config.toml
dataset = "notes from a synthesiser with random patches"
hop_length = 160
pixel_unshuffle = 2
eps = 1e-06
ema_decay = 0.995
Rows from block 9 of a small spectrogram enhancement model, named by matrix and row number. Rows with one number belong to one channel. Each number is 128 + 24 x the weight over its row's rms, rounded and kept within 0 to 255. All counts start at 0. Numbers have three digits each.
Before each channel's rows are labels from the 100 clips, of 14976, where the channel reaches its highest value: "responds to" is what is common among them. Only what is clearly more common there than usual is listed. The data: notes from a synthesiser with random patches.
# convs1: 3x3 conv (model.decb.0.1.convs.1.weight, 64x64x3x3, each kernel summed), inputs 22-43
# convs2: expand pointwise conv (model.decb.0.1.convs.2.weight, 128x64x1x1, transposed), outputs 26-51

responds to: bass register; ring modulation
convs1.32:103128168127118163146130138107138109112124118118141163136122106129
convs2.32:139165079145080106113119168137106135104180086165140123112151130139154155135124

responds to: noise; pad; drive
convs1.1:114133128109122105115112168097094138157138079119072101149117128114
convs2.1:120138138114099157111148150125135107158112127117151126107111181121142131109130

responds to: pluck
convs1.4:135096130154112156141112140148126112165158143123115124101123130182
convs2.4:127092074118117124124132128118149098134105117166160087107127112133151112165131

responds to: drive; gate; noise
convs1.36:102126161137130189121141120154143108148121123149125136121122103126
convs2.36:103148146146122094137141099113149139158139108136145132142152152076147148169111

responds to: gate
convs1.5:091125058139125080125110105080143159127123128061121109139114114100
convs2.5:103134126123099134059130118138108093127107146125139096113109121115164106133079

responds to: noise
convs1.3:154157120103130122147105090090092113089106090102110134149154096108
convs2.3:141146124145157142114146093107134137132084125104084121104127108095094124142116

responds to: swell; noise
convs1.56:142139112123118133148087097118098131080131108111085103122124076120
convs2.56:105106138135134128103149101148122140126139125117103140133132121113082173122115

responds to: bass register; ring modulation
convs1.47:078146141131122126121103112172153098092151145149128184143101120141
convs2.47:087145088142111097106066132089112130124117140152154123096119079150136145154120

responds to: gate; harmonic FM
convs1.43:105114123165147104127075157125128094154105129159123157123124116089
convs2.43:111112110116149136088148094126125120147122156140146102130130146119132141136097

responds to: swell; noise; drive
convs1.35:143130112147122096134091103105139133124116108143130102101103120152
convs2.35:110125092144137124098133134150122165112105121135092159135112155125107168138108

responds to: detuned saws
convs1.7:122131142123141138117104091114084110175146142137082101147117115067
convs2.7:125137090105122131163104139132099170154127104156128121161117127112138173131094

responds to: pluck
convs1.62:119112106128146090113079089086137127093100127140172119102112123115
convs2.62:141118123144135204149147079110119115147117149140114134137178091125142118131152

responds to: pluck; bass register
convs1.46:153146136129152168153117110129147149089091121120138171173149111117
convs2.46:163089101168144075095143097129147120135131100112122099118150148084142147101122

responds to: bass register; detuned saws
convs1.19:091132066112118088184097124100150144111112112132152094123122136127
convs2.19:100106131168118134118123156105131123108114110112123080131132142144076166127194

responds to: noise; pad; drive
convs1.63:104123121121131121154155150136126158109106094100140089153107112131
convs2.63:105087150133115186141168137109102174136145123089141178110127152150075125140166

responds to: pluck; noise
convs1.34:114137119170141118103090146098138112127118099128133124115129113174
convs2.34:165100115145145178100134108108109160137071107100114134102163139082083098107138

responds to: noise; pad; drive
convs1.33:137105112117132130108100148109133173133139122090098115112109135123
convs2.33:131152074153076120154152170145119149123123128149112110105106177093119096113119

responds to: bass register; detuned saws
convs1.44:130142132106121129155108123089142121075091093125093123196133122081
convs2.44:128193105144092122100096085089096118163095139118133128112124105117145172122127

responds to: noise; pad; drive
convs1.13:143100152115129133115128160147128163173130140118123137123150124142
convs2.13:117107113134108133131096118109130124165136104103121068103142150138109119098110

responds to: swell; square; pitch class: B
convs1.9:118155115132170164153133158105133137124132084142132130137124175116
convs2.9:117175093148118110100126079113147107117119154131160114086103096133115115138118

responds to: noise; pad; drive
convs1.24:125114155119102123117111136108093109104156107102119105140148099118
convs2.24:140123113109105146124116167085119131136117126101112131058101148101149141134122

responds to: gate
convs1.11:151136147123134183130134091157158126114172110139139129144165131141
convs2.11:096080104081101106106112077097080105152142144133146096148146152142125155149102

responds to: bass register; ring modulation
convs1.21:132141115106131116171115131123170098085156086117118132163154143141
convs2.21:113126096136127100140160105109110124109175122136100126130115132121115141105130

responds to: pluck
convs1.37:128124168116151066115104129094099140160092149097146080113132140105
convs2.37:107090125098153152159109169139142105113099146117144128142130187146150141116145

responds to: gate; drive
convs1.49:120147116152154131111105139142125103136034121160125125133124153126
convs2.49:121154109090131186132147131115088137149137176133136114138110095175089096146144

responds to: noise; pad; drive
convs1.60:129120130120135123141128163126138136162127123146133134138148115115
convs2.60:092126126127126086113149154126115117125113106149119113089100179127154116117125

responds to: gate; drive
convs1.10:125168124087126119138104111115157150131081105152129172164142060138
convs2.10:142149159105157213140139135124119120117131172113135154114101089154145127147111

responds to: swell; square
convs1.58:123111141088144092118097130086084124099146122121134166120133094149
convs2.58:115165146127156109145125127166138081122159124092143151101114133115141129108149

responds to: pluck; inharmonic FM
convs1.6:121115148113110117109145120114102109117127140137088110113138115108
convs2.6:117152130124199116124157124155151104146127144130118108156086122095103159140118

responds to: bass register
convs1.53:075133108146111104098116128145131098132089184103113128140093156125
convs2.53:141157103105132120082136113122134102186121147130126118135139099142143112120093

responds to: pluck
convs1.42:103100140139145112103095153088132128133113133141148120096114152149
convs2.42:084118155173081153102114187098152129132073103129113115133157190115133114132204

responds to: noise; pad; drive
convs1.14:119154104140145109113147152127148123153096133123159109109124134126
convs2.14:105118108126128143112147124152165127102113136151090130136142148107085090153124

responds to: bass register; ring modulation
convs1.12:102092101104140106131099121108081108111149120117137104155096120170
convs2.12:150166101150142098132116127100125158121169105133131127135150142119170135113068

responds to: inharmonic FM
convs1.38:120096122111092131129130118102122097100226123142122098138137109139
convs2.38:114151091143084088118143142161120109106147106141147099120165107113159159121131

responds to: swell; square
convs1.30:102143078081110123146127126090116162119098143110071122133140123117
convs2.30:136155162141081105109111107131151096129131146123116149124153155110146111114122

responds to: bass register; filter: low-pass; triangle
convs1.59:108143070140135117088150127102133117123116149099122125139159095125
convs2.59:166133162127116149111175087150113136126101134114113116108115105124076143125109

responds to: bass register; ring modulation
convs1.15:126120129096100132121140098140180158082109105155121109170114134125
convs2.15:133077120119121104132110121138105090111096131177132116110109157132101174098130

responds to: pluck
convs1.28:110123065121123108117137164083131113153165150120155111156113112175
convs2.28:128148132100143118135139140105143088116140142184130109137143148128124114157095

responds to: bass register; ring modulation
convs1.52:100109089115117100116159133104096168125119127151108127138114115132
convs2.52:119175132127087163102102152139151121122145135143143147136176141111204144123143

responds to: gate
convs1.27:118107118126120115134080134129144089146061130123155110141150135133
convs2.27:105132085136159120088125101110123115146121132130117093139129155168109158140089

responds to: square
convs1.8:133151134122158155134124102105109116139149080098072134163168130085
convs2.8:101132131094118098119144124118157091156137133141151135069112088131150099117088

responds to: bass register; swell
convs1.40:136118088158084123108148127102116101110131162140087111134115133111
convs2.40:109133143103152151135134135119162104191130143135116122142147114099136125137120

responds to: bass register; ring modulation
convs1.0:127112152141138104143117123107119135128109132106090177116136152144
convs2.0:174134120145073130101115166055153080145112099105102126077170155117143135092164

responds to: high-pass
convs1.22:130133088123108112132139121146128099141090139136131129126129148178
convs2.22:105130148111144119121115140101164089153093114131126109148100138126090104133102

responds to: noise; pad; drive
convs1.39:163171132140137116127122165124135129154115123103136113125113124091
convs2.39:131142113114113100119164120150158151103095107082102134129175164129150132107122

responds to: pluck; detuned saws
convs1.50:116110161136151099105073146057115113126137117104125115105082099149
convs2.50:122146150151156169102156122154159116157110109103097142143172166113090123101207

responds to: noise; pad; drive
convs1.48:109144146090105155149145137086135134131146130084112119128124088150
convs2.48:089127090103109101091091120098100088126136155102153088102120164127132140152115

responds to: gate; drive
convs1.41:119130098154103111099106134131111127135101162120086121141110149145
convs2.41:111116098084135105111142112104153109166119129175135086137128096133124149150090

responds to: triangle
convs1.54:148137089144128100133122115138136144129118110104138117143138142120
convs2.54:113098194118120141142113139102137091138132109124150118116130123144165100135147

responds to: bass register
convs1.61:085078113130136076127104112079077119131116140112142129142060115131
convs2.61:188136081146107145090117112122119103129124118110113110117135122103157132112116

responds to: pluck; noise
convs1.17:114120118111146051096136083110143118099083121131145113150131167104
convs2.17:198139151138120116094148137134115088103104146104122132065084105149136117122111

responds to: gate; drive
convs1.57:089127147108144132111121125122132120143131145124140100115108137140
convs2.57:110180108154152123146071113134148107117130176165161115174137119129153094147164

responds to: gate
convs1.18:112123146133137132126135105155158096146147078144122165118132125117
convs2.18:099128120096115130136111084109100148140140158116190116102115099156153094184087

responds to: bass register; detuned saws
convs1.2:125136102118140132162125138112102143103123093102111114145111093115
convs2.2:100139137131121120098136121160106129112135144129113148120106133126111166130107

responds to: detuned saws
convs1.23:115133121143139113082065170115126145120117104140135131158099112137
convs2.23:168138173082147124145086109119099165140127164104151113113098097122141106138082

responds to: triangle; harmonic FM
convs1.51:139162098098141106148118139130128087122160099120125176172133105086
convs2.51:106131083144142128121136104086083138170171107119141133144180113124097124092124

responds to: swell; bass register; oscillator: detuned saws
convs1.55:135083109103115095143084109111090143113089117128108132148133094119
convs2.55:179162064135160115122142112125136104110122121119105127138134127114157202119104

responds to: bass register; ring modulation
convs1.29:106127106158088085118118134144146126153141157120120146137097133137
convs2.29:127107103103091104102099142113145092154100118157139101134152121111156160118103

responds to: bass register
convs1.25:132142106121128115129129128100117161110092103135068120180112112125
convs2.25:135184140128106149137151174117126098123153127105140131120117105142184138132130

responds to: drive; noise
convs1.31:058122084122113093151132157093097097125089127143166082083097104128
convs2.31:094093149152123136144131171141089183103150134127133158135123168168138145118123

responds to: pluck
convs1.45:089108107091123104136141142074111117120130153126120074123069118107
convs2.45:127084107109125115176115154139094170129140117136133142137099134165125123124080